config.toml
vocab_size = 28
encoder_widths = [64, 112, 192]
decoder_activation = "squared_relu"
decoder_qk_norm = false
decoder_cross_attention_every = 1
decoder_tie_embeddings = false
init = "kaiming_normal"
adamw_lr_other_params = 0.0022
batch_size = 128
final_lr_fraction = 0.05
adamw_weight_decay_other_params = 0.05
Rows from block 6 of the image encoder, named by matrix and row number. Rows with one number belong to one channel. Each number is 128 + 24 x the weight over its row's rms, rounded and kept within 0 to 255. All counts start at 0. Numbers have three digits each. After the name is the row's rms in percent of the matrix's.
# convs0: first 3x3 conv (encoder.blocks.6.convs.0.weight, 112x112x3x3), inputs 72-83, a 3x3 kernel for each
# convs1: second 3x3 conv (encoder.blocks.6.convs.1.weight, 112x112x3x3, transposed), outputs 72-83, a 3x3 kernel for each
convs0.35 099:116103136096137136148101139155075144083146147134138165127116114109142160123143156103134097133111120101130132136133113145150136150083101131159119085123118099130148119186101140143151132107127146120107096124152149160140121107144104154150127110146124123163109107108118110040121111149126157131151090151107150146117105093102151104
convs1.35 098:165141120150106141152143152119122134115081185109155101168150173130164118110136162096128154111105103133127174136111138123152120110110130150118113099123079125148145141114117137140061146118121137131171145145170096147125094087120095203094121124096129123128077159131227117126097188115097077132151115123118137123144108131177112119
convs0.36 110:123100108127138155116142131114128126128162137119137127121124124147109102147128146171137130124175121139133091125111126141131162082133114118099127114140163156106087138141136111109139132137141113126145133125168133116127090115142133109141152141146129113150087184151047095106113110113097133133129086106082152180112190112089116155
convs1.36 112:141102115175099154156111125140171123153106105159130139123135141101122094113113166175106112145092110153127124111121117116195134139143119123089097092125145183126140126118133129114158156110153107158092098135115123187119185106101078162115110140149139121119119126165143154111138104121123085114135127142169113122123077100130189143
convs0.37 124:086174128150135138194116134119134123106121119119097138120098106128144120131104115163124122091094143091144119123124129140110139125111118103138117149118146182176082134097153131141104123125115104117146159131145118132122076169097123098136203116127114095156145137101144112120193146087136136089136156159153116130121143132149130107
convs1.37 115:165083138144092144145141096138153083097160114107145109112129099125142102096136138093142069099127164126129122139140089129142141135152106118141135104178141094135114129101141080097136160093125108116141117168143101140118144100128082108153134148145129136090128149127122119118109123138139092125127140147147118103093111147146084129
convs0.38 105:164127125161130137133099155115108107116148151125134116151129179159109142086099125152107081174148139130108156135119153133165129146161128138113133101134101115148144138143168128114115154100102101078142128180150112102125130120123134120115153132162145127124130085141123125175118157134144096159142175128128116112083131103106104123
convs1.38 100:113099088153124142121157115125156101141150129119148086114130067103122086151164129137095121118119155110145125128108117145114096125131104124080159141125110061176143140101127107111133120167116108165104168159175121120113079142154118115133161125103097133160143135089131129098172104177121142115071079143146147108096112181140127118
convs0.39 099:174156136149114137097114100149136150164144148133115154143182138135167149090129128117117111123116152098124175141101117138128100115139105098114180132114102156077172118175102141142147115164105101112120130173154191157131115159172148108093137113108103105105103138108135115091097142130131117144140114133131135147136113154154152154
convs1.39 098:102145080146110131166136172129131161147122106115107090100065131104126159099146154098139109109164140162122131127130140155087114116136148119133132125122141137164114143136171127110109079092129143120141140183103127130115147081138147106148115138146108159153141089114133118150145133146100103143172146141080143158145184110115131131
convs0.40 094:169101127069125109124112134160139159088122181120141146112172167126187122145107132093152128123109141132109117134135123150109142112108134139104128162146140123102107130140100141140107143126165131086134139133150094111126155126105127094097117100135169120107096102135130087096128129118157095137088125161155122147145164140124098104
convs1.40 092:120125147108083178150115117197158115161090126142115120126128118152104105174130129132119120121144132098099125151085168163101126140100125131098108162091145135100115106179097125119180135119159142099151098119114141162118145100090105131175193106163141095129147163141095136143130112171119129116109134121135077165130173107120111124
convs0.41 108:136107161099144124120093121119121117107120142129072179099118126096121128143141146117174123137146125169121148137129133130110118102134117087184158160130109125111093120121150132151107130109162149150114151132169116124140140089160172156130075168120158158116117170121132129129152068152127089130112141122111165130112121162137106152
convs1.41 105:144145113078106153129107126096111173137138134152105124098099103123154161150091140157095102131144104144072118107142118105131156136128147106096128131121086126085137119110145127119087101132120094116124124150115144137132111138140116130135132148135182088141146121124118145082148111122115133126125157157137117125144095129081201099
convs0.42 093:132138092129144097166112082090099170166159150165110131128124116129151123131113166074126084135121138107146127113172116112111130149129122155108102143152124122119140126109087106111151116161122139088153127104124139160127159092076115154122123101132134076143126065115137161095109100114141135113137127103119141136208062140157171081
convs1.42 098:158119154107114111105126133086086164141137121089150142102150115096121150141136129142146079091098129158122137132156112116107145134077088092130109081140106131110187136126095094114142129133176093140140091102176169138097154137104163161089115146129112143123127109184152099122105131159149121153101133166129160147088115157128149111
convs0.43 093:168121088092092064169132168115139117116119152098116143165134105111171148150156116123095150127103133122137147145126174131154111107114144094161145094128126154111107107168117158108148117092154085191136152164140095129090106098129110128111115117111154144110129087145142142108147094137108095103130150138144129137139123158130092097
convs1.43 098:126124118133118091156129121160123127102097158112130115152099113103110117168121150113165081116123118121145114130074125154127154093145116128159134114140120100155183147089125123129126138149153130074162183132119134115123100090096163147113164140122133102106137155148146131138108145101137119154136112092146117092171147142147113104
convs0.44 094:126142117127115167168080122114102161114121109152132135150102135130125135133159164114148070107113123140137101120130108161100131106123101129108117154137087136152103125145097100154145111150085124128124139097171134140125137076110143096169117114120114134123136145188103149136131101121106110097117144109113111158105105130141133096
convs1.44 093:123145110119150125129096126136130124103127118144119123119161131096112079156104102142115165151104135112106120120177133055115130114127147108130135115127059113120157120124150101111123138110116116159153080137118132118131106170140100122154144119129162148128130101119130062112100134157090155101125133092129159113114072116152106128
convs0.45 091:158135156139119121145106075120101129116136142129087158131124119143133124122107150078152114123106133136144183151107114117144154116144124115133114120115143095090120106133152127138119125120120116098156084107108164132132067120141113223097126110101118131140112096153154139099120124106129093142110089126104127168121155115146089122
convs1.45 093:138073140087117093078146102072170134130128109174122149172095186155139136119093136126130118114146195154137129124097121135105133144131129146134127121116101167099117159131110123088146133109151136153106155124110130132091124096116129163139164125180138150107092162132111107100121204180151088135090126116109110131110096076131152186
convs0.46 097:134106126127089128123112143161127121163154129123116131126104160093092144115081139123123059079164141194140098145107137194149142087116119114106127105151140115078138141138159116141149118131108118117159166114161141128139134132098093115107147145125136137136089102121144092129147083091123156166087141148140139117127166133126097182
convs1.46 091:134126112122133113129124104142165125093118144128110132095093113114124125113124107151135075162088142173117115104106101139111159113107125127118122138144114134144115129135119146101119102144101138107083148108099131119128134069134130133144135109106131131136145141120102152128116158120109175149145153080099128095156159138122088140
convs0.47 100:095107130113090142150126099144121136154136128141131090157137136084092113125153112118103135145137115110139105100134151095135121082125120117089087132130101154152144111107121144108105101165195097121181190185134147137129088138200084142092182161136127078115110108106113163123138120089107134123122112134117136105153099170150155096
convs1.47 099:123149098159121113138142126137101143138135148133130136129088126084136134113124129086133140130104073114123180148120153165140142126105120191099151107087134089160118122115115151154089118074129165116169109191165104103090124117127149129128123131125136105117110147177117114137145133134112076125159147126099177144109103150127119138
convs0.48 105:136109090107117081112145136152143154070148164140126139112127143105133119167153136154120142147190149123109165141126108110147128127138111106124136129143128102082153123172103095130104104090082131106114182159119178153117104107102147138195092120096156161148114089132141137150136076133111128135146141112104119126126126151145119123
convs1.48 103:111131124167143152124145115118116131111133134153097098135105115116096123077070092112138125091103083146142111083139118131125113138067135129189155120136107102122132122161111109104088124136120161128110078078157105173141125105122157129119135099079143151112119103114107102122180116110105161172130126159166143082087126159110159118
convs0.49 102:112132122097117118123141138061149114171153103108125140105109170167160113112120079108141109198126101083143155117125127144113095142118133119141126123133154087149119135143133158113135148122135130100140118135121137106146137138141113085180112129111090139136125176150131138128161095056131126111145140177171108135128167139148077157
convs1.49 098:153101136098098176115111151132127160092073104090133158131145093127171088108098113125159111120114104132088131126117092139151135137138128091172092126138136163141136114157140105127122108136118132128104095151158151132131163141131115160111129082169139081127166138162132113155110159151184184136139100076103153137100159175137143119
convs0.50 107:114091123149142125183073165115117172168144135108110117111139140134144163108119116111155111129090094123132140114120163145144152120145145163138114093130116174101150163128130155145090118130125111113127162103121138137100140113079108133132175088126150116162093154102109096122145149098144178134147121115104121131122150121141057190
convs1.50 110:104145128124092133101191144183099117153127112147155143136114123102164155105113141152127133106135101140139093145128104083121123093137145127128106124141134124116112105127126146142074120108104109168128100109102137136144123061150142161112078160120157115068136138146090144104104152125119132109136111125116139148148107121116137112
convs0.51 101:112130131150148128159140100146101122102127162163126166149167139137148167146136089089160093088129146130119142121157134172068108128160115122106117143124141080083111125106145102152148121148133123085157130137124115161141073132098125097121127160112115130128119164124135123139120119112125142089143107140143130155109147122149127104
convs1.51 103:141135121102137106109149117159095121125109138094119135134102120085135119130094133165178081097129117149118116140134135131154123111137110117132131137137083147119096140124115118135104127152116129144103130104122129111099146091116157142111143138165174099121127150107122152109115091136140108088133167100116164124110129094125130112
convs0.52 117:123142124139188112120139138130143109089122133123114103101113116101136078180116159130097179150129138129111087170109161125125121126142130138134147117125125116172068143133100127111136126119123150124147149088103148158120126112157103158126155136112139131165082111133147127111125106118160149130129151124116175131133157103136105153
convs1.52 114:118150135153068141110151081124091132126126163133100089114123147140104123124126134116115167140147091119132189136119132132124152100156106109106132141147118097158139114128136130115126131139099139131135151117182111140128132145084152105083081141120118121120163117163096140130111126139171102124150115132095103132113134162138150109
convs0.53 101:109160109083081121174126150142172101111111113145129162116136093118140180130130164123187114117075130119162163136123120141103157087124125105179091140130122137112122119153093136154125095145134110175118116126088140120099137131115100184100119060118154102140111092090127098126100109134147137097131132162123082171085116172088146152
convs1.53 100:173138161122095134103129136113183132122142107188117138105147153078093135145121112141167152115104116188109121107162161135124128118122153134132158087138110110121144110136124149106104114135129123122086103161147106107131102113113117166126099139103085112083169123132109127115081154124126117132104086139108126136100123131129103120
convs0.54 102:129175097161156117088141175135138129122152109089121136108134146130121113122102099139109138120122116088112138102134138120143107102118112095165169167101113144095127092115138124122149163147152140174105171190065121075146109111123172126119131123132092184103153176143170121077141141104141123099140090112135155097079116124073109137
convs1.54 102:181156112123159111103134128136106135136123079126122110113128122115153126142159129164140120156137130131092138143085150138136111086170141133120101148154138127098126137138121153160106117130110109139083115133095126163157121121100156108122137147112124165114145064123072121169102151093174138111127141145131106153174102110160169078
convs0.55 093:098179110141106140149144129132102114107178080134115142099125126123161145150122156144137100129129105148156121118108142111125144129149152132100121155185140103166098132134136113134106116122159151165090167128110138080106069138092143141167089166107134151154100139142106141128138076132110145124120120121135133152131096135142154097
convs1.55 092:158155140119150104138093131125101115150109160146122101107193143129123121156111145139141148132110112121113142124098113157135136146153114126123143145097119143152104096148108146104138114169093144125108140162146126098109119118146139159092124113142074128131118125153121087165178132131089113133180116162136162093159122099111133104
convs0.56 097:108087164149143135182125100142145122177134158115139129087127108144168114135135122111124092106131135132139130097134152151136170088099124146141132114106139086102173116102132161080140112135153164090129125087139152156059128135090198164169133121095173122109184141139133127143132120147165119095132155089121135112087114134153139123
convs1.56 098:160148102140155112147145118144098089147154105150159123113128160107099112140117105084134171136131152147099134125148076110136128128100109141145114126167130116144175123119128116135137137150117121075113127200148097138110124103136116149139131098118106137136131132177116134152143121113091128129137163142108148123129117158123110127
convs0.57 099:143161110137134118196093159106122104108122107109176120135170130139143132127109151144119141124147118120109115102124127148098167125141083133130112111082146153131104169140132145168124164128138126138134096124123115095112142176103102099097158130147125076149104097126125099096122118082109163164150104139154145120079092153138146108
convs1.57 099:139148086134122179123141144147116111149138119126161108154169131101124117137124125121124105153137078147110134127099111124144149057119164138129157182127129083127139135120117122139162147106104153153111134160125130079108130081090126175112150119113157180108125114138135143132095101099075114101118116116112112154181155146105132106
convs0.58 096:145164140130157101138116068115102169169141128119151109161118162096162143129133126167084127094126134132135140119157123085152107149120167148152132110144107103161092143174147097140128121122095127103144118122108087137125144155109121100116131139136117121192132065129130099115121163102102128141129138120128077092099113152111123143
convs1.58 096:133144124159135108116097159132113113154091143136127104135140083115104109144158139096133186154091091107179075128115120113130124135099102133117113132138169153145130136095162116138128111178108125141146110112163123090092126112126154099123124136123150115148099128151078142161149112131088087138122138085112158142131096147126161074
convs0.59 085:116113118125107102124149098122102125125128120101107137109148149123155138127151136138132101112139091113123126095130126126118085154097112167101123096123172105142117167181127147141128149140191146085123052137135096133117150105132133136182164122054108077072126112101110118106106122109112155112134114105071090120115157098124098115
convs1.59 090:122123064111148145103099152160131071094144123102158122117146119120137152159130170105085122164094175154097105108161075129120128101131138122113082111134130133134108064128101131155115132139120140149124137135157092126154126138113104177131162123115133136131096084109131129112136122155139102086104112163135182117125120158117126111
convs0.60 108:159109121117104067107140144118139151155173124125075141089092088157128137117101125143145108111125129181136097097138155146127100080152147118096175091145136106153133127140115127148140144152069143144181155164139160111125145094174132165151112079143172148126117126150132141093137137123135125135160149138169119095120149128100142078
convs1.60 108:117133117152133140144115123135141132105086149130159176107119114109136122118125102119127116119154146135129172135140111085131139123125110112132127112090149109132110155126104138126090130127107074127179114130102151139152140133088137158190104161112124144121116107112110186136131127125119129080119115116087106121164181114093156122
convs0.61 107:107139118090095103133150110153104179092099105149101122127095116122127145109081098118131130098137138123145108128151123147144148116099131109067142113123136098126163113118149134147140109117099118118144122118138146111141107180139153106106120156146162129112167146175111130128158103119111166126126151150145119142172102169137109090
convs1.61 105:174129152071132101134106138117141109091116127100163108157124142105147140139129101157136113146122170148108112116132128095101122179117126109168137101133090173154108117141139128124089108134141093163140137099087125148170126125134150102132155131108109101155140141141106133127144135164130123178124183107129161106081140138113121144
convs0.62 099:137157095170149101067122105116107114164133117117138134109156116118116148134136174080114152081151137106116131150166114120131117096132137175147090121141161158084112127114121116118119120120121136153152119125046119066134151127144119140128123108117165153138147074139117104146120137135099131105117136136131121134103150126130113143
convs1.62 096:157134103139149146128119153097106111109137094149100127136102124111167165107118110133154111129110103123119087128143144126087108130144107127151136147092115133152114121121083120137131142134110128131131131092176119130111128090078122152189083123136158134134092113126083116077162084136090113198113126125128137131113128124154145105
convs0.63 096:093099111108110101141099123171166138149115151146131102150166131150098117122110110122120105124091159125165105087131119138125092117144123155119120080155106075154104165114143106134168117110113158121116142119158121142136109103168117171089157112114161074077148142116153126111176122111156124159134172161170124124152123106123105114
convs1.63 099:142125161205143144117147111132132097133132116127172157117117103096152121137125089121151126119148113129131137140113099124129098118110122090113168123113120095142143149127113106091118163178120095141123153174155142146144148164122083107095162161127126140114092138102123108141109130079139135196105098107132102134101169164160072105
convs0.64 101:132152125124122084076145102107145129121116142116169114153094127111121103153117163150110136128103123171146165132124116116122092155120121128117170126108083147116134137108104151153155139136123122113109134116134106150143119122195169109091117101142125119143152129152154163099103133130138099128152100156109177128159098138091156120
convs1.64 100:120124145158147171128092178134130109146134134131158156121111137150081121131131054134152137132128096084151120116077158103119131108122106138128098186108147069171118123105119110076134118117160149108163123097111079126154114112180158150111132191114170135116114133084116146152145134144118135144098131125070171126131102114082129144
convs0.65 104:101124186140108110076192115161147129104117132115137139100129147135121151084136102162134135104130154139133097133112149136173127127105177156169122111100172149092112123134134142178057147115151111121131106122094152119172116107137144138157123145105123180139169148153131119082148117113143127140101121166161107102165119140106120123
convs1.65 103:121145115123131123056120187129176097103179131126138121105112102148115148089112178088051133159122163153136108174114180122123115141120104136162092112130201160107092111140102167084139092123107123112179166113091129132121128139089130135143113104144115171094110116163131149178116153153147133111141107152149113149114127130086128117
convs0.66 097:161110089106183130102172105124115112126129118097153117117114132126140107107125138145126093091127119129147089121143128146110149163125108064138187140143147148096104139131168107129076148112138171177078082125102128104160085187169130115081128106098100126147108198095128126088113139146130115113134100138151122174105124124095126129
convs1.66 103:148114080095120113151162108134107152122129137135132109134056084092134123077128155141119135142108092112115124160117093120128192116132113131106127108158126137147155110134118142151132086192090145104093113139178167105153166107109148102142149103160098139133150095167055107188140112103141152120141097048113158077169078193097120168
convs0.67 094:106135139115148104172093141106135143106169121141140161118169126133122117119122106131104116089153113117107141096144109123113108134141140125090099138144148139077183082116098153115151126120113149155117136100094111086120108163131137172148169084104119135143117112146171150112175176141115130110108149136108149103101111122135106110
convs1.67 097:094183133174123127108120100091117101124141096123146090121094104160120104121103159154132147146169160136118146145131082081126136171159104149146132121102179118123121120156160129149137130143142135154122125164134143121135097129137177165146110162113139131149125124154112100138133112084114156143136162149129132101129142130154129130
convs0.68 097:146149130116116126116120141100127090133120151160136114147110153155155136110123143065093100112159124130088141096140168135133148107154131121145128125152095162081132103145117129094107110131186098132096106105127165151134064157150101129087126139155113105152146149139086073108144134116189130120135143160094128129161131128091117118
convs1.68 096:167162137134121089152132154125130158119129115142098136101118161136154152165151160165153114137121129123083145112110140103081121149161143123135132118114124155141155148184106156133137117147120159120123089071126129166205141145137169087142064158129123100110105146090117136113120079116144074124127082126135133130093083107112121136
convs0.69 103:146167084117114084169150118127141136091152126126163098157156153119104118168121150115105139115147155155117126089102112123154129146104096139128131163111126068114164125145144122119161112151164126105123145157141114100068115108148112100148126150136133132101160085128157149147137131106124153111154102108166125129111136135111164129
convs1.69 106:157127144108173121102080119150113138154166187074113108131129111130129107138164163119132156151146125101123142101112147179121146149104118121128118167142118125108142102117152085135114141133135121140110136117142103129134120172094123103095123144163125124114157159142102157107143107102096121163115167060097172117132152137100098158
convs0.70 088:128133151130152134135104101097127133108137155141123139143183169178176083140130104104146100121146117071132120089127127193088111170127135082155103139128181170094108145143116102159148106156108111137143122132124151121122118123126122109108143089127132122104099140113120163141125153117114132118160100131107181130153120155084150112
convs1.70 093:160123157125067112107142140122125134112126104110081130140102130203117123158182132136113114105133114157110147136124118130224146103089092165095099099147137166117117109138122146116137092122122135114094164140140124144155127116110133140125098135122174125096166085151065169140090172103107082101097122152139171120087158113111155108
convs0.71 094:129135132113098107148132097107138109092109133112115117137156169159112096156113116145107116129156137124112162115156143124146103139097104127154157163088073081146130122109109146137165143102086125113123149151139164157106084117124163152144111150120166112116106121106122106116121102091130137124107161176142122121130112124121093126
convs1.71 097:142139110129163130119141119124112134135161178127152161143195150177166103110123142129132136125123100103100106145171073134153120106086130121150100153138098089090146128136127132113116119146134162149169129097113134130155114101128101114110124130155106104151155133094130108138069087133091150103146110160135154126131147115096106106
convs0.72 115:145090169131112150134079141136105104135169142124108119134117115191119147110144111124133109144137138132124113134142123114157154138119130132147147120108152103135127095142106101165077134176148160142126152085119152125101126091145155184102106147106125108092157148098174132144115129138143120152136155105090102075147160191170098098
convs1.72 115:131146108145121128138167113135149108128123158119112131134146146100123138158108111140112117096149150113137147132117124116134147122149089137105150148104152128098109095120168150117139123152120162128123101186136134110145119146096159111113135115125104106152100137152138082148119155109124098161105137137176112118100122103110139118
convs0.73 099:172111143116133106180107160115154095108106112111129139160160117110150103111102120102122132127129133125106118117144126139117124089136124146101106148157147130100128100128135118106112159098138167093124129156101103116150145114168129100123119108098140150085122139115072144108110132123104091132180127143121177098111139130097117115
convs1.73 095:145174081139134100110160096089125168153111124145113125101094087145172115116125115139107143103083116068172111135131100091138124136122134147139203115104084132139147125133122116147169140150150077137110150135126167134094147149040108118096111142155136122132111108125124115127134125142172111101127131101142135108117145108107133101
convs0.74 107:139130092178182095108121129101173108120138104160096142147124141110149103141080116138133090109105133133155170118100101114112151107106092158099129143121152136110117119146130098130061110117149089136097143180152091103149158093129108094154115160152160165119125118129140142154099114148115144102129120108149111110085153080141160118
convs1.74 105:122063121159128110091065147117157154121131118121120081124115096099132095112148121095151141145121173119157138144120134100110121117119097134150069122107096126136106148085093111103118080094138091130118174130101110098140133118113118099080114100145135186141137097102141135134076136116142099077166152125111171119109165138139152097
convs0.75 095:133118136102171096109161110144114147122134149095128099138150116098118111137120105119175091094133134119107120074121141138108123144140106136075133148119143153126069088106159130113129099103157142169109106152109093131134117141150148159147110139121145125124137158128166118141121123111103165087079122137156147108136110141133157092
convs1.75 093:176131089137117085122182094112105134152094153140160130179100129135117143130158093143157128113114103081134106130072174103100107114112122119150088125122129117102123143145104165128125119125115159126137152101113177073191169130153095101142188098138147182159145151151081173136088097149147098125109129122090143132106099115114150100
convs0.76 104:136129144140142103168090118105145150126131128144122090107105127125120121120143123122170153122067104105124151110110116116140157090159146093152164162108155110095093135079098157143117097169135094126105145101131125163138118119151116165105146128103157147122113150149095144118119129159114098141115115109091139094095147135162114154
convs1.76 105:177122119123117136135165092136095136116133155127112111133117117118102125082098144135135104097134134120137143136101147126115166128075114122104095092134137197118128111093142111096125134120132121153161098111096120146134131133109182152125125154099093092096128117087122157138150117124150122114071161141115085164140146095092150159
convs0.77 097:107108146138097112128120124144118121145186114096123121128182086122131140131141100117132132129136130123110159096120128146151133103157094117169153111133147134109155149148145101168083165150172148128114128093164084095106104087105111141126165158122116120160077112110109133099131101142112117097141167112138071155119139105082133136
convs1.77 102:112164108119079153118100166118135121169131121094129118153152147157136091148127136157137110148149067099130129121096085135195183126092125126124108097127109116128133107144133139132136173156100106126127139110176080086087120099127139159136146167129137080146106114154156156159123110104110136146114108158162101157107122151099140131
convs0.78 105:124146099132142127112132126130123141161118163145117125137100117090155093119139114103136118111173122116121142145149111086128121137115138143138148108176099103160131131098146102151104150115055121117114166110105098095140127156141164157115095145117127125158123134097112135145127101154161135129130142108105125156134112115166143123
convs1.78 100:109108183174122154135118097153095135122089172085136172112100162136167122153137109103129115144128121096135155093151092127199148134122134093157163148128167104151061146111091135101155091098127134114162134080145091146133081114116088218149124172122108114128090128107136148141173107132123105124090127206138106135126156137130116152
convs0.79 100:149067135142122109095134115107115118122104139140160142143137118121123136085126145139178137078143103117121122119107089126187156105093077129126102128099178200087115178134119103145105143180087137099133147156161135142109138091115092125097160150097099141143108124145175141103120151123148158119114124097130121106120102130145103187
convs1.79 102:129153129108117118168117144151100116150152116131093125110156199115105090142157133152112093082130117165129087076118147103144152120104121119150151082135113136150125149123118121139152127125095155100113153125180108139116150085143141113156089130128103123160085122107130137146135148156110127122115132166101152154126152133095155146
convs0.80 097:115131118135125105128093147111100149140121146115112095134156161110139111071140143163196138123160106110106131116126137126159127111135139089138146088157110119087136137151137129119102149151125097173131114161140165109123151116115109157110118138127155151108109152109130108136095126132136123110109129138104098099140098130137099094
convs1.80 097:130123133182086147140097116106100147104111137149099122117101135129115085107117148143100109123175102164118161112090128132063111114091104106121142109136134097119116141098115156109153161141140147128108127102130101137194132127126111099133148186131127134139113111139100138091122183117168102126141095123088143153149097102151119144
convs0.81 105:118141110128130088121121120144125155164132130093128105082116103152128143150127112147116112144154134164071098107150114120157128099139128103135155138128139162112092131133162106137117149101118121182147131092145157117107141165111121136102132149101132118130117159150135133101142164126146088162156102150123150084148152153110094091
convs1.81 103:083141102118154116140121143096114127124130110132091117149150110122097112135141085164131144120162110130096082118135162122143140142106109160166177123108090097138156159137133149130132075142089134123116141115128103093115124140126089133158132178149154119128104132135127131084130123136132162116114117135155165117146118124081183106
convs0.82 101:125133120155139116117125115126126143128128112111123127127142171155108139180124144206107113079164179114078134149111108102129129094093097123131133123132131178126171139132134147192093129128106136095122114153118123153102151119172133111136150122137142099106112103149088155118126133144110114107149141119128102158103129128140094148
convs1.82 105:123139131075095153093127095167134136111111110126145134126165142158137125066124138109130112129081113115175091119119115136131115124133102134156109106127130147109142126157128098167117152102156134103130105161125124115108144119114075129128152123110131084164136130164117106129093143150162110134183150108096120150124108149161157131
convs0.83 100:135101145135111152071133117183137160157138113139116188144100132114126127133120111157145135127138133121114159134152132118162155100116102105145126098113112104122140080123103130127156112160098115132140184138115152110127144087121111109159133155131120133103107079129141171174116139063074145147155101120165137163153120136117164102
convs1.83 096:092135099106139112118120105125154127151122134094136123136108134111130142134127122154121127160152109154100170108139137136122112127111098101152130139150124121140103130114137113166157136142110100116177113097109114159098094133112134175093149150149067194118137123138181142106121143162112099134158132127080196104117169169108130124
convs0.84 104:083144148108138139133104114168090108140105092163134107117142128101120150143151141085091138091123090131162131135133148158131152118103120126111130140119092120167106156137111141114114148115107124087141131173128122099110119078143122095130137143154126101134140096121104099077144166114131121143138137178086108145169151143142119110
convs1.84 102:148130121092123137069117118128151119126134162088151119154129122152101132140093128139106097110084139162132121149098130103168139114101118151106090116120086095156102117150167098149117115138122119122146139124117124101086133147163147116079090135137134104135162075130132128140095118123167096144115097098180131132117111121093140124
convs0.85 096:140149133144106150101131151101118129143126130103130155104104145114141193137134151141117098147112144111120110130110142079164134121146140165152118154117146091153117112110135137095113127143144132118151109141105171092118119102120131128108088138149123142131127070112126171131142160111104114115088161126115144137137133098151083098
convs1.85 098:107146109125159102124074137143119137115136116123145094128113188131148130072177167181125134170126070088101127125124149104138127116119078132165137186095142083095093123173123152198122100133110096107145138107138114144129137156099146141160117127162121117168113136094138142123113097172131153171138124122136122163138158115127086163
convs0.86 105:136105156101090123169141138111156125143130168126120137140121114126149138112162107166136093138108159126110174116176085115129126126154156107119090183085153134103137171128129103125133186142101110131095132110139129161141149132098111121080136098136133126150109146074105111140128126100159133126120138118136101164142152117106090171
convs1.86 107:108116129163146153118120155141112132136144148134108115120114195145138097116146114122115145102117138188148119141175099104110136137108115152120164125104128128123147157115159143153118141121131128085100099127125106174091120166115125103108144111122145104150160197092138096138130127132118129130165113140166130164107151117147088146
convs0.87 100:091165154139109175127146091152130115145154125142110140111119114135131139133142090135142106153162111131117124110105161138138125126143140137097151112136152071079101097120123139140125121145137092153172129150197159136120127125168125144142123177111136155155090129129102147163108119141131100141128102069176145140156128133128131142
convs1.87 106:178093134129130135133123117142101142111137112118131123133139100121149115144109111159132152088119116114119132172115112111147123116102099088166089135132122127123165108086106142085160167101131138158121109139136143176121135107082136122131156116146098186126142164162078090156120142110109146143103137145107123177109139132082114154
convs0.88 100:153113121132154122124131115135106126157128149116126120138151106111151160114107141186089146135129113158130078123147144131151167111118104171138111122140112139112114122121133139167107099141150120128108127133147153144098133144110190164114166164116117098136155121110112107201126125118161123090112132090139087132139163089138127118
convs1.88 104:112154094145126141133169111099127157114114128141140152121124135142093129106104127147124102138109101110165101114105141120136109130137090181112115100127132131127147098124098144130141114121117115103128154143148094105135090141145167132133135162075108096136117167076147103097137112108093068145170132119155101129120147113088104159
convs0.89 101:123151144126155124180085101117143170141092153136129110103146130119114113112154117123115122113140171124173131140170102149140139117112111135115095122133091110129104131114130134095152142114122118137179071137139145131092129118116110172090141151156130122087148139112107151166129078120184113115190176100150121124117108108160121116
convs1.89 101:138176141109090127109128117130156121069135174161101142138159116121126090156137138131142098160136128110156112149141142125163117158115128146124160108142081106122137117109148151135118090178102139146120126102142155120122099112146128116133132123145140100184124127120136142122125154146135174145171112098125098131135149124152147112
convs0.90 097:137109112144093098106148135170143123121091174118114117166130166077085094088118115126136121107161133134068139161120103152158163108114131121144108179112106135142107103096107104123130179144095113119126175159137069135120138163085141106109142144123122139147107126154141128096160126099144104132142082133092156133129114162106117095
convs1.90 097:132129123129197156120122128106096159149142126131100118136110105150157096139155092114105123105111119113160130096156103187150136130130084114125142168096103172116116111167094052116179148144119119137155143155139111070096104141123170129116149100123122136143129082099161147170124107143127123132112122121098113121175115109135100171
convs0.91 099:153114095099144111155107119124127152106144091156115135126160122135105109140116118111141136160084123103122135164153128088080116128097109140149138123109151132152112126123144125078122165167155152153135127140116133106135147082096080178124146115132159146183095102089126162132129124145145143167145111110127102125099132142098140100
convs1.91 096:120112101114133142151140095137161080140090179084121116093108128131177109153131160133113122077154141142116146122123144139118173116108101115147126126097133131109156128130075181145177067102094105125103108167137121112125165159114127154100142102147114160124115123098139148149119159110069165157138142134146125094128130162138128106
convs0.92 096:133126099129147133135112120141157147119165201136113133104133114143076124113116114100118133129172093148109113123109106159169118128111089098173129109073155131172161098100097122158110142148152133116146103143106123149144147092158110144181165143142132088115141159157086137110121112160086091148134109081166156117083145166197146111
convs1.92 101:104144152091103127115137153120119118097166177133160120096124111174151127118159138148099104149117078121122158121100108152154143088120143135089126135114196158068097159138132140118128217113124119131130098115142101124119133127126107120162144122149160138126155137105149172139148154113121173141082120157111130110134173122116141166
convs0.93 105:102130103143113154129112130128129158135138159138129164140124167157158104131124099133132170133096122119135166127087094143099125137152143125085146123105108148091166124145132114080148138113154106118109107124132134125148106144142095120114129101141132121189126129127098103144113163114166088102158108130112121159100137123110143147
convs1.93 101:155151128121116131145083146137148129134149151081128125112158132097116152127129084146178158129061128146130149193121105114099109082166121157104111139151105109161106101141111134155139128129090121151163149131095107116138176115202130094129099132101106150126091120148118143110154149147115163082126167128136149125090140084146070152
convs0.94 097:102115106172103126170122085143106124131096133128084119169135182072122150111195138143122102085129111120090184142126132162126133122166103148133139119137082153124092144153113125156138100106138147138127129137128106119152122152157124099129144139096131121093107140114134110144129128150142132118130154120113185131091157126134126143
convs1.94 099:116143127113161140096180110134142126124123146090160159150108142098107116126098098137151108116161135142081087112125156129151126141167137111149149096113096152158096121174123096162121124134095099131117128130149119141082133106117067140119116133134143141136110118111108143144107105126126119148100139145107139157113120160100168114
convs0.95 097:083144104118096145153099113097113131121130117160119158122116153105121126114147113135116116124118155104069093141102140149139078138164121111111110095128141137128120090146138094109123186117089134146149154139170141120095101130174149145163135117128157121108131139152116128108123101136137123118140107128133116158118102118101103195
convs1.95 096:115127152111122115118088130132114125139130135104105117111116071137131162115155145131139119121140149182151113124075130105157153103139099127123162123154153150095110160168120082101126092142170122145080150091148144162122152094092123162155107154143148129139121120172095169119120145098149147100123089167123114131133133083117113132